Weights of a small audio-text matching model.
Model: log mel input, encoder patch size [8, 8], fusion encoder width 192.
Training: muon at rate 0.0043, 11900 steps.
Data: trained on short pieces for a synthesised band: melody, chords, bass and drums, 26041 training examples, 29.2 epochs.
Rows from block 7 of the audio encoder of a small audio-text matching model, named by matrix and row number. Rows with one number within an expert belong to one neuron, the router's apart. Each number is 128 + 24 x the weight over its row's rms, rounded and kept within 0 to 255. All counts start at 0. Numbers have three digits each.
Before each expert's rows are labels from the 100 clips, of 14976, where the router gives the expert most weight on average: "top examples" is what is common among them. Only what is clearly more common there than usual is listed. The data: short pieces for a synthesised band: melody, chords, bass and drums.
# router: router (encoder.blocks.7.mlp.router.weight, 8x160, trained with AdamW), inputs 80-159
# up: expert up (encoder.blocks.7.mlp.up, 8x160x160), inputs 80-159
# down: expert down (encoder.blocks.7.mlp.down, 8x160x160, transposed), outputs 80-159

# expert 0
top examples: thin (high-pass)
router.0:146088157121165148105119130137110130154131111145094099149116099127107105135157153095096128116090132115095120109084160089115102162069079114105111120126152143144136109093132133101124178191146137127101151128125112136145099115139093108123105135
up.0:132125121098179128146120118105104113118134128124099142114127155158107109132151129178173141141119104124169147109117172127157168156118135148121189132132169147107140133079162100122110141101139128118120124181131110125104110151107150131116142129
down.0:144112139165137166137131114124104112133070096166122134104138082129182138160162108067156071128175101129103122113102106116123133121129100068143164157132114102140149133107111157123091147167170115166130080152127141164101115104148103116152101123
up.1:093113145167147123147164126109173153107134120116130137122132104136157147143132167116154108150124087125117112148103144136098168159155120092151139070152128126117126112108123093120117134106144147138099095116153098115193114148137171113121125134
down.1:116140136121177174129107153107108195107157121108130129142088160138091118141157117174157150146120115130140100179133114091097133142127110106063110140118109144164080126096109132141120091127106077129103132131070146150136117085128138119121142115
up.2:090164105101195092132122099114123168136149082127118112131155136101187136144107119123110121123138117107126105103160114130171130148135127140117160169117123080136117123143130135152098131108155113126129140148100124120156121134085160124094148157
down.2:146122116131093159122135103151101092127150140131181137119161131139147136106093116131079097126133087137129192151127147160098160132124139101150103104126118151125169123109127113102144141094145113127097160112127109136104113112136137118133118150
up.3:166128136166127142128132092115118109121119170100115131136149135151117123175131114098132130123114144106115144167119112162081103136107130126149149141089100133082108089163133132099133120169124092139144144168124110128106156144076120152102154163
down.3:130102141141156125131117133127178131103112138145125094165140103134109109132175160099160088190158153160091147147112123163186085122146155111091081117129143137154112082137119131146117164095115154117073122113130157121155136127123117090135101071
up.4:139118113100158099109089124137125118101149153140194171131144082135148125141124102102153153172098126149197171087121128113137125141135168115119108135102126126115109125102094123114133097110120129141119102122154147150170148117112104114111087144
down.4:124090119127188143115098143132141108158135110181159157106119130139130143124128122136117123106131141130152095192184136144176121147119152108112118176153113119140132131126123153172117119099170141085158111151126087164158147132144170157086156138
up.5:127114186119114128158131145107091135172083148173160154105152136149140133139095120141172140108118139109093154113119102137154114150102167122159150150121118104148135157157114123084139148127114114140127116140095123095123113142112139134127131128
down.5:134165097187143125121123116160127176110122089140135141149129151161149134157138129092158132175128148125121132069096112158115093133124138081152096174130108128113155103147076147111139116139151141149121126142127153093162155135110128112096141125
up.6:103128100105127171148108145147135145141152111154115147144106098107124113099123107177122078169113100150111082089075148106103080109120121102151117118119129161181125150125129125125159142107140132113097147115109137109131092114123166088125113140
down.6:176123117113120103154114084129126088130110124099105166109147140123116091163141129146117131141140116127125153124072159144115127146124142152094141102122142129180140105127135117110108146139159112139122104140105100157199132085171109118123132169
up.7:148144106122130123114126111092114142132107124143144104109134112161079135160133142104120125155134132117143147135160121118131137119108160152125139131115108113087107074110189184122123116133162148174087122139089155090126153106100110141101178107
down.7:104108135084138113157128142172117139127107114156124133152090108082152128125194128148155111098157096110112090116172124135121097161136081103160136107119121145148146180131162140154098104102142145124094107125119115150144161099155136109124093153
up.8:157152113141117128133147086133130137133183117123129119120096157119148130157102123127142117142165124125086145157135118163131134118140142097134117147078160127121104127144168123106127095109121148119077112157114147136108166151163127094132084148
down.8:141118115134154100123112124125132113169136132132216104108120167113119109167105137146120155146158135134145111132119077112119130153095078128135125089127104087180118129151135139122144174139099098146133116148116129117104127122148145114121135112
up.9:118086135137154137124093115143127195136168103050122104156101141148112131134126155175097141116140151115137142163144109166158149143132125111108126093079132135154142093139126106123131130158088089133106156188134144116143106113120113114144139148
down.9:147145104128136149143154054116118111090135134151151121142168135138081104140154124145149118116096132123127118146149199117137110149118134142074113148137129154136146114080105145119114116126137130163135103129151111081156113155100154108156129129
up.10:100173085143086124149139157098152169123124144145107099112152113149163133117131149135126133138128080125143151089128111126154159086138133121113127110177149088086084133114129150064131122146149127132134110120141128132102113143154091155119128140
down.10:140101136148147191163146142122095147157159157147143110106097128115122144113108122156137160124138144138121138117129128127086122136171101117167159138167153093126111177126114073179150119110121148129166125128118140155111126112173148152088117163
up.11:114134128191134160064112088126118141089126165123131107134134141139126153053126206114130108154098138154169133129148124121130096141107124114099108113126111139165132114162158127083112096123135097119110126149148105135158099138142112134175089110
down.11:130151113116108146076168132111149095092174108135131142158126136100121140155135137110132116130107112145122135152140133103101132146131094097114065107150122088117112085145120114135106154124105147141115093110116127099095107152142135137112102085
up.12:108121134124072134164112157091135095107155112123105138119100148141171111085072124149151106096139171126143150141152143150092159145135124127115149125148142135153127110164182088123147119098135109172157164167108110138177131108150171150100148111
down.12:148116123125141174145125139130104137172093158115139084121087180120129111116138116093157144139113141142123117131124126121140099119095107142111124164137097118129142075136091122146144163102109124120112119118101112151123149159141151122135145086
up.13:135138124096150103129155106097145107129134153150154137119134155155100090145122101128082130155118146127091131113145153134121162192156095140124161113069122114136153165122119110129175133181145159112148160135146122153174112149166095150167138107
down.13:112097135132140138180111065126150136138117158159171121110127098145147143082160083164174116138162129153149165155124129117098197157100129169108180111147119137135144143156138130129137146136110137144104143126162166138106106160172125114115115145
up.14:105153140088161124113151103105113148116139136147139141121115125089164146118195111090111121135082156139116143140160105170157107112129169144166091112108139117118127140140137152137182150151147105140120133113119144114096079144183141090120131107
down.14:129134128114147125123159133134097142107130140118119134158112142097110157131125126093130120124143138137161170091125140132086111156110137136132118166085106129087107155163147106152149138145156154136131104201115166129126136104108115144127151086

# expert 1
top examples: clipping; text has "clipped"
router.1:123100087126129137108151102172149120137172117166106150198144068105126150113120142121133126115134147157137163095108172144162115148095135136127129140117137175108128126131103122131128130138119113147130129196158126124132111133182110153163122132
up.0:109116157152144177138161077106127110178111138087155120153129119173106115134134119145134131155109104170115139096112135135151149106162127092104083150121150120112141151167116130126089126119081175133124124105112123137121108130134163115122108102
down.0:140105128123113112123145116099114140161112133125098101156109165099158133133127104145157130113123090095114118171129128152137137134140073126106125118103081146128134121110137105143130130112096151134162143158116151158118121119123100105171190120
up.1:082112113164122145117153096117107128135111119129110135116114133119120114147130126124074151140152118136155163131100141152135111157148116096097080129112176121144113124117138098114103125164127153157099183136106133157145117111155184062124131114
down.1:159078132153163145136148128114146139137146101106116104101075163134151153129139141159068112126108127095135135087149169104129137131135111129110161109150128093116109118131093122128114148114103103100168139111130089109127149122169118137075153134
up.2:127116090138155134147146111106156110094124110137135194125117131118085113148115128121182122134077158154118156078114141142137108131134166108147146130142109141136134110083141129177122151127135133128159135128133106094129092131157139118129088130
down.2:140128150148071128129117152142113100142062183119106077107100101123124139138134101122100146142147142134134115128140083149169146167106083106147141138101151114109109114116141109126140110163157120128153158177144118143117156125142140143149122112
up.3:157111118108127073110133147165118124162134176136116152147162106136105137129116133182087119102108107093070127108115146163126112121075126120099116107154100122071165136150130179125141077129119143137109127061167120131143208113121118141123120146
down.3:126104131136148183082120104128133113137122152128096106121174156128155144102113105144168139119085107089195134109115131112088124125111138140162111096110086115153153144141111090077108096186075087129127133126130147145133125129108153159100126134
up.4:138179100125141137105127126087115167101153096094104114127154133145142088169085114116122111144132123134108133124135124138139112139182134133123130117177137106094108141128176156117131091123092154128158109129110162119108080143138094188182149115
down.4:173163127153161123159142137101137133143117163151159146107145111129163111137137090102120160126098126108118134115163133091129133124115107104121105158137149124107161135110172125082149152195148100096115123115083142137108145126144114135119155105
up.5:163106130152153123143116123101138153121107140147140117101162087102109144115100102105112139135141097129159129145110096111103090147159154137134101118138109174119125112140086144149129095116123138158177127153120106125096099110172117156127139164
down.5:152160133147109157111097111123110127123145144089096159163111089100135124153150105142155107102099131117125092136132113149142116157118123082130123151115136161119128108151087100087105089136088151111096181139113143137150144164162117148151121132
up.6:141144185119168118127134144117118142138139120125123090131134193131130131121138096171123102194131151179124114131127091127140101125142112103156121136132159140148181144120089120109173113105121117133107138119117142143164109115130174195107120117
down.6:138067108106147127135149107115121096111148145076125171101124088107141142162141107112165145150137100112170127129155138118115104109132094094118138067102124104138139106118095144059077113164106128162150123136123132123162106132144168135152183118
up.7:143162087109127162155082151100126092125136123114144171119145122148099111120155142136108126135134136133109120117152135144133136127120148113156144100107112127099066156174121093125119115129093100132100138143143131145143140077119084166144076139
down.7:172116083113107118129123079181104149133165137166145094169140169140164137134132130137116151145110107132134130126112147096103109136127143135147125087159111118144130095103122120122132107112085146119096167155134088140098133135164125120121151129
up.8:135130121118119125096135157123137147115134142128110165160165103114103118112173147131083099135176116145173099076126187192164123145078104114135092107100120097097139122137064109126144158101121117123163133145102144113158112149135134118165101161
down.8:141115123108124143156172149170115098142118097074134153118121139094107126129121144128109165123122133125138137193125118171111124138157120146141102141126137124072157129134132147123112124105147129146057165116140148117072108130102130134152122165
up.9:154175102125133139111165176155151157146147105151108113088173159143112113147164137161175126163112163117144120114151106120115109119129157108114117114113093137132163119151102156137103168093140157115131106099143087113139130157121146131117157163
down.9:129145108139127117141141111112144151130123090140132132152148160099094109146129147157112156085158115115106141099121083057096151124146138159132157145115082149080154121110186150107146107131115122165120133138142104093135121141181129167097134133
up.10:112158112121164125156128148140149137150097152115107109160075154109166134181114106164120130123137121183121120126118135134156140125126090146107107170154129126101132123080105134142087135134136152145185117133128116160139146138122151152123158098
down.10:144153159094121171079125100118125168141142149109133158149118124148142109095116126151137102152141133081114160116121136099119133116097110103167078165090118173201083093125125165086115125147103155141141140156144151142167153117117138127138131160
up.11:135111163156127098117159123131138132115095130118110147130110120124118133093156138109096143135116102162072141090120132119122147104118144158156131104145104111169044159096106108126116068116110109136150116135117138110151180147145115155139118144
down.11:136129134096094168105110145124158117119122087097139101158126148104152136148128140127116174123135160111128155153091145131184153126107139126110159096118127118133128148138116140153104104128080117144115136128114138131126149133169165112128138162
up.12:123099124109075127169082142092135119128158186132150164106143133069144110152121141140141145054126128093107131142150152125122120121116122128135110149135175128142156123120135086097159173110113143108150072119161153124126069102170109158120109131
down.12:156141110120117112121140092110101112146118149118083104152131082140137122153140134121134121139105151124075185108084145135140135145172104108098179099118132159145133143132179143144157109137133125167170135131146091134091120160146154139121165098
up.13:138149106150141148134079120181125132149168122125118087131119086084120122139119116181140119156125130172115122142123077145134120130146122109109142100147141140117094140138130137128100147100117127170133055126140143117130103142095130106105145104
down.13:128107142104126163144138103175134078141106107131121131102108144139129145133118122150116169170091083111063133151155135114137110142059128155150168104134095109132134133137135123105155087113107118087109132107135185170125125183118103149127180123
up.14:130148101137146122111172153102144159135137120156161086165099141141135131091119078109142110129124103136079143132129078086088150132109108095157126124173140099172107162139160126136130176122131072087150134092126077134105127129146102157187109143
down.14:120120124122119122104136111125156136190134118108138128158160095105120144149115157114130139158140118153133167087099140119122154114159137182123049130140108115151149141151106130130139163123120148153129130124152126145121150130136106131125109141

# expert 5
top examples: quiet level
router.5:116165175107116085100098098128090128141097129124139144057127168154119113101119155166122104119155102150126133166089147070099125106144145164144150136100190147097166131142148115124126115115145104127162122169129148096139149116132140138090114154
up.0:090120173101128107109114142142133121129146136161146098107132105094164154161100115110109134133154129159141114107125123117142183155112139111134126115136094141128139147152141129094092169068134132125129129092134145091128127099210137138155139140
down.0:152146109117145172159127081089145143147140113116107092096157147151102137106090099123171162156091136123165116144135137134115115100159087091113148145149136113150145119095159126154099102149122147150140128178139115099164159114151154173130138153
up.1:099098116166100140154075183112133112118114172124074132129150147138135117154126099124107140133147139129158084131154067145113085148100170076169138104111138134115157117128104120155128137122087125112096128112108140105122117147100125117126099122
down.1:125133165104123115132100119071115121137113147111105121106118116113097135135138170112154040139135132146115109144157170127157118132120124165145152108152157145122131160159174100177144126100131106102113146100131145120103113132128106113169153078
up.2:135137105097149140110153109125123112155156124149147158111176127151101129098124149101106108104172111129145122115135130112123106129127132156113121103157140108121176132150138105100087140172121114152101126115100141156161124117110180175179162157
down.2:127147084135157113120156124117092110123108097142181145137083120113106144099105168129110151103106096113143135111151135127128116106083075098126172156116139079145105120152119137123121125133121116139095116073131066152146157109109140129143133118
up.3:072124114109144134051161117087147120094127132116134128147074147118120110121108087108111109113098109124153100141191139143140138095157113114116153123148105135096098159128128131092102139140150136152129097138134129086108127138146132125155129166
down.3:119123096142160145133101154097111116153122123095147128137079134147130074132150166155071127114112137123129105097164122170103080157100114117111134130152145111124080133136121067147117127163163139127183134131174121113151133147111164130125159133
up.4:139139147131154116147096110118149118098162124141149114092137126119140116152118125104145110107167137126142113120203125108160101136092202101138143125163140150146135091139128086129140093108086130085164118096140148162148118114143124167116132144
down.4:149122149148116120149149145095146118150114148156115096110154159141132153120094132106101098101096102121096150103114127108136117151138142131112121138152126167138141101138119130145151069170101139133143103109157122134118151178138130156114118106
up.5:138139151092118161099151119177154117104122122149144152135153122105156157101157097142142167148126129128190113115101147159199150136099144138179132139132160110140129128136115124148131127118163075126156106141115146170159166101129138098140140128
down.5:131083143098139123069102146111148143150127145148169116126105165104156110154109180067140106142098141140118136125137128120099157127151108081135150133151191117120114124138152134132148146136166138153133093112153093160084103126125128149126129157
up.6:113111179161178119139138152138116093144151110138104114134109151114087120158138117095146166101136129179133098114094088093142101070110100125112149132106135132094152096137119152140131151106121132106148113145132127118140155102138131131157160088
down.6:094132147124119124141125133165109150174107124091139179155131079121122121136117159114130072170136060145126112152127133098094128129155140109144122135148117107114127103139111134097129155120174150107133129145134124101123141137073121146138098154
up.7:068132135144098111102127190078150136147119115132116113112172148098141084129171131140121086125142160118127143122096135151090105074117109120148110116138152117099127133115129147143143149132124122128154162135092116120139158114103134146093179108
down.7:107147173143144145135122094135133082118139096108111081131094168139122135095136109102133112151092117114097151156146113113181113114095134130130128129169111147099137110083120094110087164107090135138136111123132131100162131131140115112121116090
up.8:132119171123124103155108119097124111133092180104154149131132137152121141144111109094092164096110123151143118158137086146104111110132126108118109086102191142099125155125130117114193086120134170100083115150105166135156131126136107153119117097
down.8:126109102129098121100108129122134160141126102132134090125132124134129141109108140123102116158156127110140118122099132135121138133135157114108128088110086103146130099125134108105179189125191147094159133074115104139147147144061133095087153134
up.9:151128128122149131117150136177094133110125145135077092116118148139104147108160126139114128145143173132135138156141118124127147136117108191109141119129135160156140097112133158126173086143168157165192141102153131168135124092114152108119159170
down.9:141107125157124139142103096119114084156106145099136165187180145136154160114142116122135112152152119122138104124140128117158115129088149085101126115117141121078092107120094154067152107135140132096142118106079130134138096097092130129148145182
up.10:125143168129125145097154111140098152138137103122143138121150118107145118128103068135109125198119124105146165104099140105136133064098147099141128102169106122147147152146104128104129135091121140173111118117179138136144111120101159115131125139
down.10:107188124116095126121162107140095075127136116110137126138142128148150106146163124117094153127168125154178095148127167140123128146136094138106137170161115110131096118101152102111111126140115183142118065123169126132121180124138167139108082106
up.11:113109119140125132130189135143091118115087088117117113144080125088136100128142115136124125159136104138105137156114131115095159155130085100106145162115163137130143112127129149130087160106140088113160130106150125136148143096146125167105130156
down.11:179091148114137103140127094156144129132142122135128114154160196155128154148093140130107113136104110124101115157176105104113094153083126113143133086081107176105151152157139097164118144135115157102088137137124167128095115130136135120118146114
up.12:106103128104101180186105113123186105111114109125108088137159158131103162147132141095115156147099143119161113132114130103135116093141126115164140120115181168138113147155061156087112138108117090110131111137110134153141159109125110145116170129
down.12:071128145120142145091119115154126098107057129136121166146138116117147125145145107147121141169121154163124099097119126187156158133103109154175128096114154149092129169138100095119127127116099153121138111150148139120138143118134138110144137145
up.13:156116157133136144104099125162096139144152115116099121111133137133114143131122145153089132112111147148127132078119168133134119183150067090105110149082101121133114100091134079176073129106113119124119126143157136112128159129125128146135117137
down.13:147173129159118152117115145121087125157134128128128128111150153082124092117152104095133133125120144079110113111103081172109126152063105133089117162122138130136117096110121147129141097109106105123131147114103185131114149140136146100124148142
up.14:104139149135099107115148093115134159137144131129124149097142166106118122125099160150085130121137126126097130150140144075161093111144127119146208180082165117112105096104111131090158175146133119131122126127138086110113100109115118151145147107
down.14:148144146134118119102128117156112138136148075135147107073099079143106115120142159144090159172108158140113093096128114119142101102117138153082114128132105131118128160149158158077124100105170119110113103135156160118150098100145130118097118062

# expert 3
top examples: organ-like
router.3:146157162080153134087094084160153132161135119122126164145137119121149130116094156099115118108131170133123141124091147150136158137131144135155102155170162102152135150125130087192128149142159146131135141167114167115138146128143150151130113135
up.0:138125110166138113127141065128164150076127138090144133073147125101132127115151081116077158150145197140136101106102102129149155118108160157093103130112133115120138097123169115121111113165105147161109124111090139157125152147114159200118122125
down.0:119145115146100149133102124132141137096128124162094124156125147107113135148137134124114152114108122138148085083077125084118174134171121103062116137163119115126089127078121096147115092128153113103124150112144088094133172116160139102142124120
up.1:166083110131126177162124101132155094138149103108112092126121165145157120122119112152092107112148120124091146127098147126116162131141152178106123130135146148075137104088162122109152124104082133137109142104123112116104126161115046129097136137
down.1:127187137162150119119133139114086088149159176119136081132130117143122133123098122158123124144120068121127093108122078152146133116136149143108121135136119126134096124136108136126108130161154129135130084125147122130123146141115127137107138081
up.2:140158136132132117108077096110103136110120126071131124136124142100109147142136158138129148100116091128113081109155156117119092118146149128125090100122086110163114131137141166118112095144128167116139138152114125110123145107125149115106156141
down.2:079103100107160158142085147100111119145126131137162116158163146091093149119117090140120140115120145110111138141160128163098176107134124156100116124130108157142119108055119136138171132132135128133091125117128142088097121100177119085131156135
up.3:119141118143151119114121146139120101154112141089107127107123122115111152112081109111113104141131130109093116172109141128141121180189093138119138174137116104113147111089127107127162155154102137146152106111117118160191164183123075062144116088
down.3:122070113161091128154144158131089097130099141146143122110157169145080162140140140161136160162172143104089081151168102145093137120139122137110116105110093133095112089117146150112129137144136144126134116079108122086104121107113118114137129093
up.4:086138098105124092116107151162124130144129101118121137120130153152168110142135128143097119145153136105122136152126120131150082127119092145141162124161121139122111131109141121119137105152115163079106185132092122099163089118081136108147148128
down.4:103151132134130127122104086179110120122146133138177141175120122100134110148131128111154138148102082100147115077117153100172101116120156110165144185137151129114090122101122141129113115096122179139107127079117115134101120143144096086164171102
up.5:146059128122094108081122162100130178120112101129116099109133147162083125115106137141171136109164152177137156147105117148124112121151184159175144137121133142130162145150135121146109120157118163182099160108118129114102118146098158086180159116
down.5:134121120133127106157093073128139144110102146086175113120145139108116136139146153115192133100158150144151133114110153090102104099130142141158107106086089159122113102090108115142132131159111124132104150133136111114141128107128167165132136145
up.6:142106150103116149175161124143160115118109102108104125143121133122063176097092139159112111137152121136139129074118131170117120094089099156135117115103117100189137121129161155108130121139102141129118135127102140110112170100101122117118134087
down.6:171140123109123175136152160138166129112129153096051138113155138127141124113115092106098092124131130149100143127097143078124129100134150141145118134158166110104114138143163143108131117135145106113138129173109123164123134087135158139139126118
up.7:123088157104163092165143127139164129135129108102147168135095100132145118157152112113119134100140143148128132159150163158133130084172127155152146090056124108117130151147107143115135146167132103164131133117119124129134093089196124112117159153
down.7:116160157122139139124111099121124128159170130121123089174134147113114130148110127094153085126118132118109138122148110134141174147106150134104093171133139118143120120119085106136117133100068144098083147125103117154132120109146086159133102120
up.8:122127153103123118115108112096132160138137133149116144138128095118096113130111120128134129090152123087142155142084097128128129166123158131115107089133171110108101147135089106128138099147162133111117122160160145090091135105139068151119100138
down.8:128138087057146121105125151133154096122138089113108105096131080122132117149132106137103133107162136141110128117133092132105173098105135109138116110135134125138110118137137146186098124143122155141131139143114135142112110122126152147192133112
up.9:123105100138105122073143105136136135136150128110099149116159112129155103135138114135111113157097126192117083200145134120131118113131135130098131123103129169122141149143132140135143121130141115115150161137125129133180132115138100111138148102
down.9:145109127169136130118167097137130071136111111137127156109138096143092097146175111114080103129143129147112108138137131107115078117156110145135144133106114132108116126134140118118132071103121112105156119081097163108126119156108139113133133115
up.10:138090136136128117108095152140136132130110140141132140135162136125171143151073123123114101157136127164125116122150124148119118166137151110090126107134093150127165146153151168121143143125199142136168123139148122069112100113089125106086121135
down.10:104105146133113151138114124104109157150134172112156149130129120127099139151157144106144126121141146153128140114138166131177125114118133159060113161125090148100101148121142139069155117147125118131132148126128168164123116137133123207140120135
up.11:139178136153132151118120151125140118134125121110117143180111106136129135158114132137110140085136068154151123153124126132123121134124076157129095121146097117117096133172084141120100125106126153128151146147111092148139074120119139141095115146
down.11:096149150176133113121122128113111115131098115123116098105189131107147180064078122127100124087186091125128116108115108121139143117089118137137122122130127118125155122124098121133171128155121135100141111167126100142160134157095115117079129135
up.12:134115148110134143111161137096078146137092066104124134143174125136101156114070147126179112153125142163072105145143140152133157140123135129151144118147135188088089122173101158118169108120118116153139119144129165109108120124128139142130109074
down.12:122132114133151109137129143144155100137153106117115127124142085153147116093133108128131130124144177135137101132149098152189157113130100111067141119133127129178150108140088107129141111091138112131118088139104103059119103083108103151111091112
up.13:123160161122152098167131104120117143103113098113152139133123171140125112140122118158154111147168125079146113107111091112196126133136122116117117071107156132145124125169143144106129191087137125145144144097126143119121143100150130138123168113
down.13:132091123102169102140129127093119149195085128138144130166136151161096105173113133125144084120102132128119191106154142133137115116149128095064157134106135130093079127153133129126096111164091164129167122127125162146129165147105162136128129101
up.14:138102105161119151121106139112109159147118114130183150133135126164122094156125137165117146140098142171193139121081128091136111154119123159148174151115119159145118107141148156098141099100174085134123107134101101158114159110130127142113108133
down.14:151147135127132108104125110120136151090109110144154146150112136135144135125134128093138129174104161105104150109078114129113120106054118140120183101137150131106113143188200093110158134139104111104115118130102160114187132167129108134128096127

# expert 4
top examples: quiet level; thin (high-pass); white noise
router.4:183116125102119145095149148112139101117167090162080088083135139135154147129128134110118107118137122148141164120143146168111127141140142121133153101118122153119131104127155133159125154117108124134107156183125110127129121128116134075179164135
up.0:154150143146134114103138147099160143130135127190110160100104129159102123141151143131178133128116149121132103122154140119130136114168148154175116110104127100110117130167092130144109113136138162122116119144154104103122192139104107099105084099
down.0:117117137138140127110153148128165109176118094175093129127141124141120109134091124119100110074137126115118102138152177130108163108141135128076145109126114153159131139154145136119146118132166115112164147153115110115095155112175071080135167140
up.1:101165133151116150107161165120089119156132162115089117130100103073108150146158142144127144133145136099142113130138172123144090129118124120136117154166169062161148137118124120128161129125118117131146156149100098113131139138135122133127102115
down.1:115093147114127149165102079106144140088082173114106143123115131122118156157118136155085113114139128109153076146132167110117162111125107143129086123133121110134142113111145151136120176143142120109104142110131102147153144135090170134106096164
up.2:138076132144152117135113125161149127137101114132148116148108140123162086120107094080168188118137110128125110121120167149129117145129143174130097150142144129140056143090121130147138118153140155160110158144127107174140142162110126106137124082
down.2:143151144139143088138134085126152146122123166139136163085148138132155141140159134149096089095149163126140137119109122125154126113109179145111114111138145106150125117155142115108098131119147111097148154115097116121146127143128127106164130125
up.3:166136107144101085126097141149139135115197130158157188114108086151116117132131102117117115149143121141080157144102112130103102136153122117127130135121125131105154124160117146118152092084140088143113083117103149115107141091156140106133121089
down.3:137115109113141064088126147186122123133170106136109101100126131137132126122144153086109130105162151144145121148146155098133107157101091088182122110142117122126140120135105112116101110080178130119148104105104133117135045133128111109130117160
up.4:135114111151180167130140126126116124126126132128128099152128097140094118097079174139164125150143147111111112111115115129090123139137085097097093140120149132098155125118109090140135116110130136125105138155145139119141108126151163124085102148
down.4:155119140123151112123102102138147133112108199147115122123134087111109130159107144132164151135101127107096184119142068123135130186150128107085125138152143095120138154098102124147114127094118136090164119128115174103123146139110133174125132144
up.5:188137119118129122119147143132158132157107098116165152154112105114142131140150131147136134169125155132142121147137156124148098103178139107098141116131104105125119138137121125097137114121113109157116081151149119132116130153134176148120156146
down.5:120167118114131121144084170115131102188103140134100191084105114112128124121132148127112125167104108133143124103121129090129139095119110116120162119150116119119144127140143119143104143133122122121089102112139158141148137125138115120138082144
up.6:122105125125084073132127106121143131138189136129144134107121113133103174104135158123153143131128126103140129107115113110141144137081097122142149138104097129104139116124171102129157098109151123198114146099119181112116154107124137150147129161
down.6:119096161072144092138150114126147138138118122158129116094122120155117158122129115138148172151150165095114117176099130155110071120120134132157160144156137116125121098135107144160158127144125152137152149148147111145097143092088146105133136122
up.7:113173179126088130094150149110090081117094150159114156105129134136120122125108146175109121094160158151126089152117125158122153164126115102136107123151094136114141119133142120131165123088100082117117153095099143125083115121088092136135176133
down.7:123101118126084144095118105126153123129149148123151150124116132100135158153085120124137099114116140105082117147117122142131159069121171128140154128098167161176111139158147143109061116138133108140174109107157131112149155155121158152139111130
up.8:161102145106132160148149127154128124124138131116089117130118141142141163160117124126139100092126128164133097189107179136152102150151140156177126160100137115110142131142143144107102186114108135145097086132153163084158123059136149131120094165
down.8:129155148129106121146101149099130133063133124129114129184137152129133111143119132127088133102128094080097142125159123131116114143093130105077116104114129137085135125097137157157205205123116102149148141154102092092131082143138137132085152091
up.9:125107126131113096109114148121097102123099120124077110148125098112172101114105140101108085138125080130134166132165124149165116153068165123102130126135120132119143131113100130133138147135087148131180155088164084152174123127121138131103121147
down.9:124097142112119109157102136130082148097132164129166127094166066095137161117080133163130126140071086121144123122143151135116108111099091120157142132160133128122159139124142126105158122136136190141107106089074135165159112112152136127137104134
up.10:108075123136122132112087081129102125114088130088098152176152164136159156147147131147100134118129136114070142137165123131144133134112103096147104128139137121160164159134103130166138142104105104103108105111072144137089147095142140137117137143
down.10:091146120104131111139123102144120096158137143121104105143118137157095165138150162137112117077075138143110116114170145164120136152146134131108187138120135125123114127166136108110104116101100141155142124138136148097119146119126158155114107122
up.11:186177121057149146107074126162076149167141124114104150086135104089163111086144126149120103141148115142144065124135123126152121112082147143153101128118120123157109106155093133136103116134137141137109099144142116121126139125114125112121143097
down.11:122110135112092166088147134173066109148069134154161085099117145133150120121124153078134168107127091131158142150143110120157150107177148115115115145085126125140127142127129111125063159139134148134085145165144158107112122112128177090089130113
up.12:130113170134101106112109165126113107139142180153132124135127138107097144139152126135156108096085156147154138121137105124157153155154151119136077135097153135099129087119122132115164110113124128124124080095095119144110139096126142115141106140
down.12:085151158114125094157098180154144138137170137139111127087148152144122139133153156147158165182133157105161140144128101148120137104071113150143122098138108120118169108160107136114097125070113115130102149155127099122121122135100135143098133142
up.13:121138129100101077121143083123113105101134099126118116123141142130078127125090178152137138069127153106093148101120152119118127129132132139140182131139123113133067092147101134148107116136141135117173127110105127110053158123115132098123132157
down.13:070092103119086124129107067103121103166125145100102129125177140135132123170127131100101139067113117144148119117134127126144113110082124122148152149134155092114150124152122140158126147140148125129136121099147150158123135143137112129082169095
up.14:178119105117116136184152152130075117108125126130166146145129148101091158127118104146090119112157103110148138115141104136128101131130093174103157128153149146128111109129112130121159114132109093088131100105083098072107134081137129084136109170
down.14:149129120122123151148138117125108132146138108161146114153127106165129106140094124157112125138099093145187110172091157111121113112104141160127150139131148121136161105104126134123136135116149178124121118124138093139149166109115123118145132137